From a checkpoint of a small audio frame classifier.
Training: soap at rate 0.0026, batches of 128, held-out accuracy 99%.
Data: trained on drum patterns on synthesised drum kits, 26041 training examples, 34.4 epochs.
Rows from block 6, named by matrix and row number. Each number is 500 + 25 x the weight over the matrix's rms, rounded and kept within 0 to 999. All counts start at 0. Numbers have three digits each.
# convs2: project pointwise conv (model.blocks.6.convs.2.weight, 288x1152x1), inputs 128-255
convs2.121:480502502479538535500517520522489511533466525517510519524479539464506459490565478467523519489502501490520473475522536508493500476518560532495520474477516568529530515509472486499545455465515516519510505482525484503513506513467517550507455523501478515517508516505462483469494533474473458528502475491486478474502492487519474498505540502521479466510472511516485507531519498525545502532534
convs2.122:473495552504489536555486507479499458493475485466479483494523497540485503495486484475496493486459531501515485480505509474509503510521475480467468533498450545467458511495488471536507515467486500566527501496500517496493475481528504543534481530502460511450508523475543470517463481498466508530475513505515519533561495475520480476501502508520516496509535488508544509507491476549516509507502
convs2.123:471501481526481519502506506514492534514508530504483581498505473532546531491503453501462496459511480504479462509508520498472487481475568508528515474506539547512502498503518533530505533519521488528509490480503495493526522525507484516514544485482521503503518505474490474505502480512509500514510500499534488519506546474503535494536464446501527475521499473480513521483493463487503504505494
convs2.124:472503513483501499487520529524458518505544488501469515467478509546506555534500503485499507509526538501482505532547536500501572500492490466530560485508513503565481497498525484514531484514486460521462539500482478513514510519515496522518498512516499511509488500492496503472493495545528554497510503471526471542498496518487533481474531521458514564522491486478463464508481498530501495519460
convs2.125:521504503467464497500530494480505522543473495498529532527511487496500491479512473526523507508518480449509510521510516523484494510489512509478510495512504492520495475549497480566562485485477519476495499531510466529508556538521494476461543479516535519485506468478511465529498488513504538501508537496487504508490487456489488521503518491475507461515488487473483507534516502531493520495497
convs2.126:465475520516498504479474506495529498490451458539488512514525461433488489497506537490455511534523477487483460476464478535506500483533455536449547521456433491507545477494531513494510494460481518520530536498520538495530482460534500519506528527462488528471501515531461473548506531492476517495500499489540514510483515499485509479514517472499470484537551501514514467447536486485474517475512
convs2.127:513479494521480498530503499463473488506521486506499506481484486587482525481493508510537489528495512477457480481512510482505477493506509465493526540498537499502497504522580499514443512474491510502494519472520511481488523502508507481498507487484495508501468476501500526506494467522470525499459455531491459469479505491467461513519515540541502466553484557486492516521479520461504520517530
convs2.128:517484482496469469516485491498473545522521498498470499516490511484499517509552479509460487471548498556475503501486473467497527504506474570516504515539500454530480503503502471449532482497520435448473500470474523507548468484493499517504514486508527458527508486530476479514502498488478508519486481494500455471495512541506420494459501475551556490527473498480503468492500548518504476491517
convs2.129:483502510485466536492509458514505497468529487545519521497530518483497484460449468519466465492514492499480489510500511533476505512481493510459499492489485488478519478500462515490477566465556482432501475473499490494534546504482538475488508461511505492533524468528509510527512501484459520482514513513522491457502489479512495472485530512545528467500516515484491498531515522489515487490505
convs2.130:540466508490512524499484492489528516512483489478537461531511550491437484494508464536517538516502511510459468464493519500495512470493482512496498472501492499491485511523503493533498483468443469456471488515524485499509464476499503508474508485525509487525542519494487524476511496465518539484434514498489442508522464495529517534505497478492514519524527523439489488522503529490476452499534
convs2.131:456504519515504483480498503482496489485529541516505474521495522523521555488460504498484508535539533483524513548525468510540520493478532441517526492476486485527467485469516475516524513513518462505531536488481518474491493487500495486489485535527448516481528488512460487490506493504497531534546530546496514497477468519518501484505509468487469495523534507471534509506478494515480499535507
convs2.132:490496473525492495472536488470478473525473512477489532499465579466501549511483482516467525479529498528513531476485459526518516495516504504534567472477463567530488482490434555486452499448522473494509474446495515464480530508523541484509461488503488473474481510516455474513497472497501523497463484517533537540466502521524492497524552504510491523471460520541444452445494507523471526482496
convs2.133:503529509506461501488495484484502480529539486488491469487506498506473517560495514492495523528518484509543534488498517513514511503498475514519501496521505466499501452484494505495478493495499491511514505521493517515498502515531450500531485501494512514508486454530500516497542465511496505513476508466484508455460499524506507494525480516464482427503507471527524513511466505494501504526516
convs2.134:527474515505497483491501519538487524549492521516533523516548493483524486496494512489508548499499428459494487489521515515532498492507521511504541505496464486548549464504475468501480494512490488523491457526471514428506497463526517516494511485455549500497544547496493476467481526476468538419484510514550501493489491446505515512458481522507543473499505491501504502485498493490481497476479
convs2.135:516517495539466482507512494502550472495525474521509485525481475479520491510545514493512487508490500499513483454499495487476466492500495512490495462475495517560477503500526475472474491513514494520531522503525533483486514479512480494504458433532490481484512512477499509494519496475477489484479514501478552522495510498497498497466509509496497544474533497491502512483515506456513512522533
convs2.136:520532485520532483505499535485473531545553495530510499506475461507495497462499524494488469498489472517532538521487473494454525455516486539485528559490494490463551488482525508463450522461509475510511522480487490546478528515499452514485465502465537479556495487504484488502496508489507500512498504491496483515511480530519497523498510458509530513452494556426515514528513471531496493510467
convs2.137:496491524510499471499540512462461517508491522482515502488526526529500495497532482516481494492497541547452505531472471482511497470501471504488526485472518475523543484475496498476489566473508519500466507484543495484506498554489480534489567509533496497502470482528546478486539516480509511473502520522478524478496497481532510513506497492460452490483465511489526486492454458533495530574478
convs2.138:514479502486462490520494524517534476494440501516490494474475492517462468479488516495520488517485465525487477442559499512472521496524509504481518498508549477521485456527496475488538442541458502532486513501519490498507519548497518504488491506521512504503495480500485513538495484509492507547507444498524510504509494477459530516494518532471483508492511496531513505491505561507494518506448
convs2.139:501507528496532512527481455527459494491490498467516437499459513515488478499530493494488514504506496495475498489518468503516535508478471544483525476446494483515554460496494477528509493533482520489506482506500500518491497505484511477497448514519469512528525473507466506498494523484503481505490504523469501484499473488473499510503497513530504488471502493469497524530480525472486489513484
convs2.140:507463504492464499516498475487512474508496513501531522540487487503495479487543531472494542507531480468498505526497469453467472500557493487474481493524492527474499471547509494513511518506518482521499515535523476490503504497484468503520510513484542477490556468491480503540467496517496505463515505518512513489525522523525513480488520484490473499474492476450481483484489537455516491522462
convs2.141:487531503516501503465485487520466472489508535521493451519530496489545494501476498506534523507475506516499498491510502509509502494510479464531420471509525503543506527515535507494527511459466496459496533543480481474473501549511477479518466499500524475476509470514485502489478522527531522482523497487507482539477467537464506483501535509525499507501457530503485536496486472481532476491475
convs2.142:469494507516462503502460474449487516504520467487548546507502457547492476516528577445489490504483554507485496465518491484482518489513523531479492490502546513525560498517526455507463496514541523530521521478542524502456533469513488513492488493488494530506450512435553536450514501523465511503468476485501548461504465492486489520510511509507510470567525513543507489518485495479505511565454
convs2.143:461497528482528484514487522502534509508476486517495496507504521492548510539493491527473516515493523497484519514487457490480523485494476499502427464534515495559510524507517488507515513456474482497468483517507508474542531518501554529504491512484492487472481441524455482510518530509489533443462503499496500529488518537488482502477488538458470494495524467475485517518487472500473501516487
convs2.144:525506493476472498504520485518516477506529485505503494522494509536459470443522534492500513523496443489466483526488518472503465489479502556502483489438524517527511503572472485514498482548513479512498536544506490508506517469519563502478498489507472515490502461478478496488455522484503511476519500521479503477493486527469529517493481570497539479519515504496552473507483515488458503524510
convs2.145:523487505527537520472480550485472523496480521438521475502550520478461514488550495515484507478520505500479493535505511462492506496517493465474554506492493526481543477524564477510489515499475499490490523484498483440504520520514506524483488502453492467473516528486483513518490477496499515500505478522523503518474491505485492470441484454548464546509489455506484511485484526538479506499529
convs2.146:470490481524475507514483515517473501518541499470479482499463474498481486472521487473508485499457487494482502556494488492542519507541515475513468510531456501553472514481534510526509538492528441491512422542477515491479459476484498499481463526539523468464497499589490531505511498515515509530516475473543532479495537464498505502480490495483502530482438471467501507522517495514539484452491
convs2.147:559517512493527492519502517487496520482480506494500463530476497496504511433517474504512510491487481510513546467550493516508510515475500474520514456450497485521448517471469461541446481562517503562543536504512481528517461458508487501484503476513483523485471477489488502493510495479511456531545471476500491513522545501494507506489488536431535510521480506509551506473502561511495480513496
convs2.148:469479489532514490502482498520479533519497489510498534481507551479528516499480479526503496506495537478511541512470528527548502531543509494511509486456503524534456492526494527536452500516479515494541535530496525512515545442449497494510468516478477505484468515462465506531492506502516460494525461509434443490541534542471484525512550506488528512530493473504538509488519508452502477497525
convs2.149:464498460477468486478469505500478497496493466525508475484491556507468497515508531544517522488487514454510466506478521509448515496528529489485469494499525533516508478515494464508489484454499446474570495490496503491475499476514525460520531515524470529494551478480471425483504495534513494538519526495489541495453460497484515477472502502474490498476512493464517472497530505512488500513498
convs2.150:492460529489470484483515516505482484508562497501479478494495463532492514487449527502509549583450513544496470492490457509515489494459526501503465502549510468498462501500556471533488532533534503477467529522528504493501535529521511513499519498505499500441488453518448481491510481516484476514516529486456510506526502516471508472471511520482491499514465492496497525493489494445514496483473
convs2.151:464470458540445464524485494488523528460534484453488523456516525499486471521520462508533516540486513478534522485494483481482512508510486492527540526463530491485448444442507495483453459486516496519497515488495477525533491472501533467539508529558522485483493542491501534502498455478510468499485490493486490524545511540476546499484500443465492512482535474537499484491520474492484525509502
convs2.152:482455513503540493499496495504495477586472481520500494504499556533487507452498470474504463507532495520509523517500529496502491502514527502532463506485529492508505524444530498552506472511474496537497492549480523483478469498480489499470502487494473510504513491459461483504476514508548489519518497503474509491525463529509501488485483476471522480549523553511504485503499495463486500524490
convs2.153:539529519515495503503467499516502517471488485509501510490484494469484447527526500525556484529498522455497516490528526546504492512494506498516486528547530472474467507461534560490526499536503524546509501503501533525513481504494530495477490500505525514492503513501489461510507495488498431444526514465509524469500489465494507517513514486539499456504484500494482490468544513480521535503508
convs2.154:535477483472490486503512484525494515522492482504516509477454482484552523551500525528527473512497505511521505486511498483530525492525470518527467487509507481530505466509531495468499492514472454472490495509488529473490475528523488485523502494546547475503477515493478509504484501510460519517516505485495526521536503470491492492517521499433522515491508494512521480499529499476525499496442
convs2.155:546524497515521485499549508537503490523487502501525492539480477456489504502489452489483462513499521496485517501503481538502483497471511525474464510518482519461482507505501494484467440456472460482487526524492494534507494492485433509510511537519473466566519465508493528479488506535537544497508513470475527504539524517531522530545474478539456531440523538517536512482505492509514531504509
convs2.156:503471501494521473514509502504470480462502466473421501456487503449533511449524458476496463498510503506517486456526500474521514512491502477457544561470513560482463528493497498504573537503503491499477513482447493466464465522481529496524459478470482512523537520506475501461505539515456452471517464463519468535506457498525501538463526534528543507469488441496530454471474509469522489439496
convs2.157:476478503520503488476527464511510503493486507481540499513499494523443490501455519469509513522488503541474490486525503461506503455482451509512498529488541511510537511513502473486492506548504523523496458530503488473571501476533486533553475524504503503514505492485467490528475472458525503499481502469493461486531495522507550452463512496525509505512501500489505508498507492493483509477512
convs2.158:459469484503505502454559507486466497531445515513496513566482445489493493498525524519492509489486534478490520502474546491489478508542470500540507513498530456530514488527503503539495508513510460508490507466519537533553498519504496453478428476479500517478561526479540493499472529492526477427488499485475486501515501456479460478497537503499505483481541498557559504508498521519497509442530
convs2.159:516514478498549504482530476489513503489493538513524527484510492451514524499568454531484495484514486542490546466495500529469497494525533523506501474507481507450474518482526428523482512485504512516533520512514529493459481483518528476468523506509482495506476506549490493519498494525496564522499474521479489474470494449490521489496489442526542485435497532523505485500499502497477566493502
convs2.160:487520530501484465497520542521510543496533491498502468551553470497491481542546457517479453477520473510491497501482467510504487497502509444486470513503497478524468498508522498537538499448473508519546496557486499507491498544499528490512462477486496545449540501533522489536514498504489529554527535501539492496478522526466503493520500482506487471505509495496504504523515485452514491528486
convs2.161:519515473465521494515502495474490511508496508501529512479461471469526539495505477483496557493508477534486471468469516507503466444488508532463526467490504516446492484505498504491538517505466484565525516511518482484484519472496538494485438495498503488493530519482530531494528506484503504497502471539499514499521468462495495454472502474489464516502520458504554509498497503486502545476528
convs2.162:508500500540523516463502502490450548472511474490514498500544530499533485494484532481468561495501516510474459509506534481487532508542507488526486431497491485483492489485521497489463457496481459492528466474508512506504523487495498470507488505512537541478515492514486493519488499475472550490482512481548482478487508482495500533559509505498484530472471495498507529493475472450495468528475
convs2.163:551548509487511474477505505524511544535507498460496538490468472525528467527489525453546511523488475522476476478505510514486497485505461470496507479520506502470479507468484470487511541448492453514469482528511524503492516470483534484488475504452483507508484493498526486489501496529491491481489446520487505508517453516524489470513504505469502501538476430514494484504522509477464500528476
convs2.164:524534467492517510542513478521486501530463544475466530542501488464543491518510473511499532553481489498487501525495483505476476480496449464527429516490484529557497492499507487500459487531489513461496477491476504530477486543519492510489450478493499492513509491497536476550511491545475497517535554495500495539526525506511513488517553540482522478493506486529503519506516465517492527527496
convs2.165:479506493511511491482515490482521530519507498489471486493498480537490487498554495467499479480496558523487520501493484513519503490461515482453517531518529567494515493499530458497436485493495506444490478476508502521427463470512484521490507524504501517492538492557454515543505515500523480514475471462491495538484532474511529513507506517513498500461520494529496503479489540477514511483521
convs2.166:497477472492508484484485476471486501456483543491517497433521548475487494490468490503516445485490503495483520447486487488483485487500536538507506521501531524514520495462525498488484512499463501505443464539538442460520541504565510487543519479474521468520505437542516529468505527466520509467509519470450457525504517529466474518489490518520501459537526460548566459507489560494508494521511
convs2.167:465550473474494467515540495478524470468494492525498504529500485513482519482527528504474530510510475485480471527483481498456497474543519493504489510506515505531493531511522519516532459494461497537517486457485511515577511478462489500499522468495477494503512520471501484475492518478479527501488495487486539505494510480530514472524435545524489507507476452516494511503513482465505520526506
convs2.168:491490466511484494478501497466507545458472480497504485492498549487519506517485507465482517520486507508496489565549471498482505519520443544509529505472487504522445483444518466522518528478475497501511518513452500471472488480488525492481506480479516499485458491516526497510500489464502542456456436523467537493484472519515442454457525452507474498471477519474530487533443509486501512456470
convs2.169:500517486483510529480511498519502528506533461519508489508541451487475500543488510498524513486528530516516514486465508475517502521507477509462468456495470459523509500511558467509540502514453507502510547524515519516470520487523458483531533486478523516538493482485512512536527438470466505526491463520507517502518481481521522471469516525481509501490458501483511499501490487488464551519487
convs2.170:501530535503488518453488512504529510499465511482477494496488494522509532483485510500477503517501483490558482509523522472480524483500582484503502511497476501445510481574507501506531530482487511508498494514527536460459492499467561514507491489496496493480524470445474507503494509510493502513487526485486503504492491481467514496529564512521531511462517515527495486482529505506570478497526
convs2.171:516517505478477496495481505467476501479539487509476550494520483500473528490535477499507482534504536522495494515500492472513504501473479475498504458527497475495489520469521516440521517481472533466476531453501463534485501512456516473491516556500498511518502506489504566507489467523507477527528485516460466509504487519506479475498515488477497462462487533541499524485528500491517554470525
convs2.172:487499500501509522498501492497489513491522477483474468492495532510530492524536492508529527461471485536507502502466508470480462479482513503505554495486463529458474472543470466509476484501522510484465478492512498513504461477483467498483509509529493496485516510491535498492522485467486458476540517506499507517499491492500496423502479511487494485511522512512529474495494494487517499465512
convs2.173:499520503496465514464479476528533502517513561483553472514515495536497506458464554468501509533510512484521518499484435539510450489568487517462534476507496462479471527523484465476493512513448522485538468541511532485525527483505457485496521458501485512503416502519506529506489521462510508489476505517512520464489544490514551489561535486463534486504463491477512488487478498473510489484469
convs2.174:527477455484525468535491529468497447487482461500501499565524505500488475480485477479516521502519482534546512515481518535476499515506462480499486488478544508511566484472512481559529495454473509465492517540511445507501468531570483574480419474509530531461509508524512465519477504473484472527546527545509494459497502479506522526479496527482530437479490474496495545491473486513542491497503
convs2.175:530496484537509508445474536483526544497554516486525509487509481532464503507480484536487491525497513524506497453512457507529501500510521445487511481508472526465524499485481484487534480469538534488512488510500480505467491519530467471537494487446527464469548504536513504501500483517525457479505502507463485491507510487462535465453523502543499501455502569502469492456519517532445514528481
convs2.176:501492499497493500502486473503497515479482495471478518527516518504471498491477530499482547456488490493516460498487522502497496498498467507505537453505517484518479486568529529474480508508574518489502521542523498517502517499530489503471505526516511520518485525529499461501493474551480489511487452493532464508492474479565499503442510470442468503488500499494474518501515498477484472425469
convs2.177:548501467477508502508509482491518471515500502471482472488492459485505506494541528503505543508495476439501450484523536509535492519466517544525554525476516471443456501502496482474485538544513501504454487500507492508551518487494504537507542533459511535488461491463531508468481515492538486530460544520520506420512470495496499455500521513509485483493544497510506480521544450487531530496535
convs2.178:480476500505517473516517496484478516492491499527565528493512455516504531452500498529475519517497450538494526464502495499494482509523499511485507535498501508506442510502540472498494514503537476472483535517459480494496530498482491517512504515506524466473473494501520491497550455497430457483504477452516508481520506494487475486459493495491486502493514545533510508522514491505499464503474
convs2.179:497516531474468517484531464477507490527513482503536468505532535509519503455505525512514459481505490515527509519504520489478488503474478485487476514517485463510525480522480520502496498501508506470479475499516485481527503511453467507496516510464517487451487498493463523493517502493485485554501489539514522546469533493495473475534509526531532536508527552502481509520493537511452466475513
convs2.180:531498493508498510550510505469431524550464509512508447463504489509488517490538535503545502498478498429501497470457501479478504534501509494497529532485511459455508507498497516461480508505523482553463505472523529484539481513499490498482495492469467477489502495513505516476505475485503487501469538499501513490506516488476463461476501540497481504500447496463522518525539510473492445483491
convs2.181:485475494486529460515539465502473513546482528499527531500486480551471508540521475501501494512487487498501485484531457511543493482506531464465506470494495548492497505471469498504491540507479526564543480446503520503474501485481487483491472492468508522523484515471498496514511519514473520482484488506515495488495484533511489474499469496483485501497486507473530492451495515527482489484494
convs2.182:508522524508503487452508491463507489500488499513485509545531497458536486426467498531469506496513514503506488513501482522496501489509496519510506513487485546499502497451504489508517504503542506531518553496492509524514511495524466458488498485487529502503517542455519516484490498529522477502504510493558497505533518483524495509497494500502480526505498442455522483505500512491511493509523
convs2.183:476550514478506506491508473499534502524499499540516523560532514502531492529484522515468493500528511471513495515519523517555507521482474511473496527480436494451490511513489498505492523520510542518497525521488471505499511511478447516482474469512502496554552471496484517481499495515503513515506496469480502515449492486505498519531504489453485459479529463524520505445536513527485551518514
convs2.184:512473507478583513458509501513486521474525489513525528496514539511479490516491493519499518536477533521488511483512514519497493553520501531521546507503497507507534537535503524490492516529519502472459506485552549452471489499538511530507499519504463489500524499453494525486495477478482488474480522510511524497487477503518470503464501519480481519515446498504503491525504529499498481542514
convs2.185:490499526467530513498521477492505526467485485451477492488462500573447535488476505516474474505514518494481457538512502515507507511485474487531561477547478510482482500492494447504508509489501533487559513522536547517499530556525533469479512498458475496517460503470450517531477548502509462419549470500459488485531519477499489493506475534486482527523503463493516455522513506443482467504492
convs2.186:527539517483478505473511482551492525468502508491500534519518494519530506490519517488529457489488489526498511457497493531514473488499460494477444528484475523484480523472487511527497482510532457486478510486504482499517521460538536532540494493507479498540479494496491476518518511495526441544467494470527443519513482527518511531493471542495458516524456501517514537472511499487460453500510
convs2.187:474521454509503549507512513472509436497486514525513513526513530464469482532473519510509503477471508480544482528494499484502475499480510497486513501509527471503494508536480530489419520487521451444506493503503529497498521476519541520505535515443447500487517490503495484492534503497507516494586505480523531513493506522526443488496511474504452546502514534510556473505484540451475501480501
convs2.188:546505514498490528523564479507511499525485486498462438546510486524511507508508543534519513511541496489484523519553495480503481524552449521472468461502453510507491508519527509498515489544513522485476505456432471473475465522502481496520538516477491504502494506522490485506537504533509514514450534524519477517507482499486500526493509550551471503525530511534483473481486493526495543482479
convs2.189:482503520487480491510481506527486462500510485461466575561514472527549485446480526522506499520471519487540510521493444492510506451512497473510472516521494495460496467471497518513480507505499505508537481489530503516455474514521521498476490503485528508423522492546452477519526490491520480513500518542489469467462484525507498526520488535496494518492492528487483488503509489519453479534509
convs2.190:521508511478507491456500506519489502504513493514523463506487522504513488462453495520512518511509542501530495541494502473502493525498519497505481490529456504454487475530478503509499483534512487515517453482514478470532520478539565532521526476488502505494437487493552488509481498516466514557508502481495502522468511505481514536461496525529511492468525547519511518529494485485450532501458
convs2.191:516518507538497513497531529489499484482501538535483479493453489483502524507517508514500494512559503437512471508513495502483518514509505470486555457475504494487454491451510524510557521453540510455519485505537514449502493470523487471473556490529465509502488477522484534524532495516526512471546520519507501465536505510490460502538522502525514472507506487528490538513515553502498516502513
convs2.192:503517528508524525534511504536479479516526474481477497485514503492497467512458494422510574506460490528512491493511499519487491518500547526523480526504450523512520480512481506513516495504466515492514483449492491507483473548511505530496491476565512527507507500529417492516493465475500495492504480493497525548447526465508487484477466476558549513499498486537531485540500468514471482486428
convs2.193:535535457498466513520530494514531506516481465458480540504507520467492494517481496503423455509510490510512513512542543487462496491536556512504517480496478489500524501530516536500505489510480465518530494496499462505546524480559535511472489496503508510461512481553503473520486496489453541520491478547506461503544488502513493497436491526539547473510472511484472507475538477464564511494482
convs2.194:516484508492452482522476521500521491535482507514505497442487476556493512513481527501465510524489513470492494518464566465521553503484515473550483465516524511534518530450508502520479459485510522486520506475496571527524532481500536498480472523540544502487476508485528491492475460541503492501505507531491528513473502499501481495527472504498509510493498493526490557484471491495510490467503
convs2.195:483492514456516421493462498515481490502521500500455517501495510487502503488520528502505495505510496463490501504482554481518529498484513475513479502512521512467535497489466520539480513497474504462544517519447527541524478461471489510489508489462507479493437496509521526531491468540454515499505473471491507500497518539502506508471500498464513496492512492492496489465506490499461467462473
convs2.196:511504478525499487495451542517499509511521498522487486527503498509489496510493540470510454499502490515520471452548494507497517487508474540539478480485473539532530495434513501507510517481483512484512482474528478487520570450510504528519492503529488424482512543477476499502507472495493495510493467516503553562493495532477521524472505458481505510472489532447510517525511500518491495480522
convs2.197:505514522505486549507500530534524500509512519492524472520506478461534459520518465510509522490518509485545540547510551515519504473497502489514488569506434518532510482483529502502538470506480552494503509502490534522526489516467507519491494508498503503503473530543524528548489523525472473498531487501517524477491508511500466517474482497491453506501507478493486509472494502487485503501491
convs2.198:524504475516517530488501572475527519476548512552493516522500487503515537497476501515524516500482522529504467508508532485542488525465517461469503505510518521457498509479522508534490489471495512503495535486471462505508493558542474480492481520533477471481503505497532512527506488496512489499528480511472493499513504495517450471482509504528498467559467547518486499479452538462526477493530
convs2.199:497488470529505528532492532500458486505524485486523476533511566515513476548505496482515506497495478469516489483508505466505523525487452506453542480461524539562474510522519477550482509456489499511483475532495571440515513485499533517480554523507529473496503505478460454504520526490531502481487472488527485528516530539497468498484508505492514520495538541506478497497499534477502492497490
convs2.200:471504513477456503482473551502478525516552464536466501528472451503560514522444476508513513446455509480492491490550491509485454502445508490518552481484491541479519556537518482521531495514480469512537517533537499508507559558490478493501467484491515496486511512539475490501490513484485458490479482504486522511557582532483530450515533485519487508459525459477551505516526479484483455474510
convs2.201:533472480492479515524491551482502516491505534499520515530527542544501536496428493474501535482486476484521515494515497527527492478485478499521481493478469536520432548521489521408468505517478527502515499474466475515481485437529479532483473473514493506474519483543503459461477527500488475553499500472515462470513507513508522536477544470459520511480501529501455494500472491517541551494483
convs2.202:491509497542474479519526501545494496494481490478573527516478474505511469509487542506528483512499490496527490488510545496410472523524500504499475471527476494544502506486489485506557483493499484501496509495479496510539514493487496480475503461512486537510503491459514510526495516500465517524500506472533520473525526470489501543517525492533476508456477493488534498534483490500538453498460
convs2.203:473505494528533466516484478499519484517497441497504482500486496567517474465506490520475530477527490494529514488494527503535499502491517475526511490494469474520501481518462516509459511496505472490508522517519511559553515504517519444504538483471527509500490515556475465486481489521568519535507511496515530476500490515526522466484460455503510540509513517498507499487486516543518509499525
convs2.204:488507506499515477474507489474429466506523519541522499486553524511511504534471518505494477490485473512485486504512493501517532487511480468538473448508487463480539480508506510546536483500508485531497452489464462510536522494464500499506512495493496493555497511528449489493512583482465538499485546507514526512506468463457496506503562488528519492507470508514469497484531521490534507481487
convs2.205:481520472460512463546474531526494507499509475453522519515519489489481541465520497505472464530535503517507534485439455518492514533489486493491526495482479481558496518444506508511489519522500469488495471498510521460479530481502446482499514508468509496543519534458542535500501489489512482519487506507529528489536517491496514503505487485542468509503535494429502498512497543503465514489500
convs2.206:469491502464499514498505506512536532519524496499529499483468472512489536470472482506440539481499416460458461490474532471492509464537531502488530506507532477473504467528527524519522461557502473479508536504494523528537499508502460514448551474493493518520481478462503513461478534479501483520499494515503513503499455543466497502484495503513468519496489477555491481479519519478502536554508
convs2.207:469499499481472510501494471485472447459524514515517507546517546492519514500511502502491523501500539510492489493546511471470533505547487517489546493468519479547528456534476497526498527546494510511544494502495509476483519481511470511470506520486497504475449473550537473481492485483526517506488496499496521505520511506494475468476542513490497495539476491555519518487500495503537493439505
convs2.208:528488517478480513513474473430495538505485511449461511478501506469505507530545549513510526480499498496501519481493460529483531514480508527525492502533503505549533512496541480518462524503459462457499446531528487519513489492486438445518544514512520494485492514493495489519510484491484522477557471521532499443504489486463518460498509495505472476489497495498540487515513488571534474500513
convs2.209:489538501475483482524501456515490471526490476485509486524450496499496482488532477528546458540508495496490552512513527519501523483480531534506504477477513472486492476473479476484515525486510489503503500462518451491500539465518490497491494508500495505494457518460532500486428523519532512453502489457470512506485518466497483497515453456519519470501484531474497490505475492507501520496528
convs2.210:493526534510554521556471549493482514463505487496472498480502510479488503520519459497505508464476510472513478468505469484498486495508507515478500481503530541521501463471525499469471517490542477495509470550511516483533516499504478524498495509511524487506452443480518472490468477501484504504490476516456519522508506521489509508486500474514520470477484483461535531486509475523516448480514
convs2.211:477470491482447460448493519513513483538517459506460545494503490530488485516500504469509485491540497521521475518528513497480472485466482524513460433482473517478496536535516481451512508498473547501502480472483510540543481461489502508492527483514512477521525517578473492510508475531492529527479473545533488483492504456498454515500442516531469524509523481540500533487493475438562459484486
convs2.212:555491509520463546519480472538537481451520483501495485523472479523471454492525477496460531507498551478531453514507517496493474512488506509466479510490479494534497540500502498491528529504492545494532533521471508511482484486502506504509534524497517526482485536518462559510517506526537503500487471497489555483517522490483536440548555551559495499484494520502463505518503555510516507510448
convs2.213:499477488490487505518496507496520488485476531498503510522559498453519513500467504463530497500542487473491477507512496466493479531512466526513475471546493515503479497521506516525537465482501488519511480479527444510538462493459532526507524485507528546429520445508463500499513487469482553447499505473491490462482495527502506480474513521461511522526505491510519511484474499510491482503484
convs2.214:515489471542482527499495493496488564554466499484490469440502534537531480469488519482525532509492506488515475495487508487496467485523474510555520499528489516490431541540546477515514471500502540470542494488524471504471542493519496513507528517470507489455498495532500478501466481500512529517504532478519466541487456473518510516517439492460465492510524505478507548510459407471495513498473
convs2.215:525493457469484500472510508514528482473485501535524530486521484481489531500497480552493498480507508509488474514471449466531503494491483522477481485476483489500478485451465529532473505490529512428493510497485503499556482505469508516462520501478516512525531452529432494521493515511499480489487470444471493494551507523498555551499506466529516484478509471531479511495487529535494545508498
convs2.216:539531492442492469505498528486476527491488517493495522489480481513493504491456501489481453516486503460473500525539499484501556492550487505524503537509482445480483478522533533491477518563494528521506507459555509513483473479504525508454483504515491518514427511486527513512532508461511472498532462505476474510527494491526501494522455476484500512499502519527496504454475496499520495543499
convs2.217:485479513497492495509514502486483513476493501494506508505485468496488469518494496480513509503491500523500512530495470486497533506484475521528559474509566497547485510455460519481494546570528547462526543510470531497484508485513519473522494484529531513473513497468502515521534449479524508517523490535458520536495497486496508500506549523524526486533534523532510501523507521508500483466478
convs2.218:519505533482481517483461468495497531502549497475513507519527519489496532492532546499500486505476530473498495497498524506499499509456528502503483491510525524522492526470519493488474462510468511422453482513496497524486528485533540454536499500503520481494502489497505517469487519479487512493478487522485444453502501480479520527479503512526513515502495536523493482446560474500504468527475
convs2.219:503488511524502518489495473505490475471483484532540503526489506550485527488445498506522519531509499499476481501483509546484517518496531497492508467521500443535520491515473487528465506523479483551505510460505483468470533482561509491531480464466533504497495526499493481500557486467490505447500511488502455485529524532462527437516458532491497504509498528519507486456407486504528534512469
convs2.220:484538492514475544492466484506477469486495527503464479504513503532492481533496486505450465509462512421504478473535432447492508520515473513497485469534507472501512470485489503518503493492478514514499513493519549493530474527501491518463452497506481533477509504446546498499478504456537470501513482487492484525501498533530488458437542489488479455520527509442486547456515547501506520499496
convs2.221:502488546465518535513461508505510524510530542485531548516478522543513456480501473516479467485507518488503483509499514470527508531552487541518529473501490457535508459508502498540542492539467505466519500485492486474506468473463444509505496520448477506499480468490509466483522499476492526533505481500529509504486485531511496505483505500475505518512475497483462508496512501477455483524510
convs2.222:536491480512485517501474502471495557497470505463496503524521512493489496478521527515520457498434519532515509504443540500492511559477507459496513502486488468499472532511484496465452527563530513497505500549490521549491484501503498467486489517514502488464509487496481517535532484555468517514455516489517539493468475545536549508492512500503520556469509481490519507519497536477499483521477
convs2.223:497500499470501499507504483504494560471501487501513534470508500535489496464482484512502537465479466508469525516468476491486492524454483512512511512496501507520481533490479496481490470506512480478533514495483537534495493457477545476506482492489486529490496567483499458563471500497498545512446503539465541466518537506543486493472512537489477505488511485446489508489482484524499525542494
convs2.224:518502492521502496505523544498504448500542484506489526474490484506492505489502495498552505502527522484489479485491491539491543492519537528475537536536547493462487516487493492467457500511482501496488529484540532481470518473514493533536491500517508504515495507524470522494498521505489471471522494509523526495537493540505490516485494470514488490466547481538531517525486499437499514436494
convs2.225:501489505493551512498504493505537534494519488514498505451492540528510513472525505505511437496481517500518469500497474499461463544554534497522480470504475427557542505512499509488519491531475500528547488502521509494520535535507507501512485518494453509531497550504479512511467509485519461507491490531464503524472504479497499510496512511503457500495493497510519477534499518518494504515498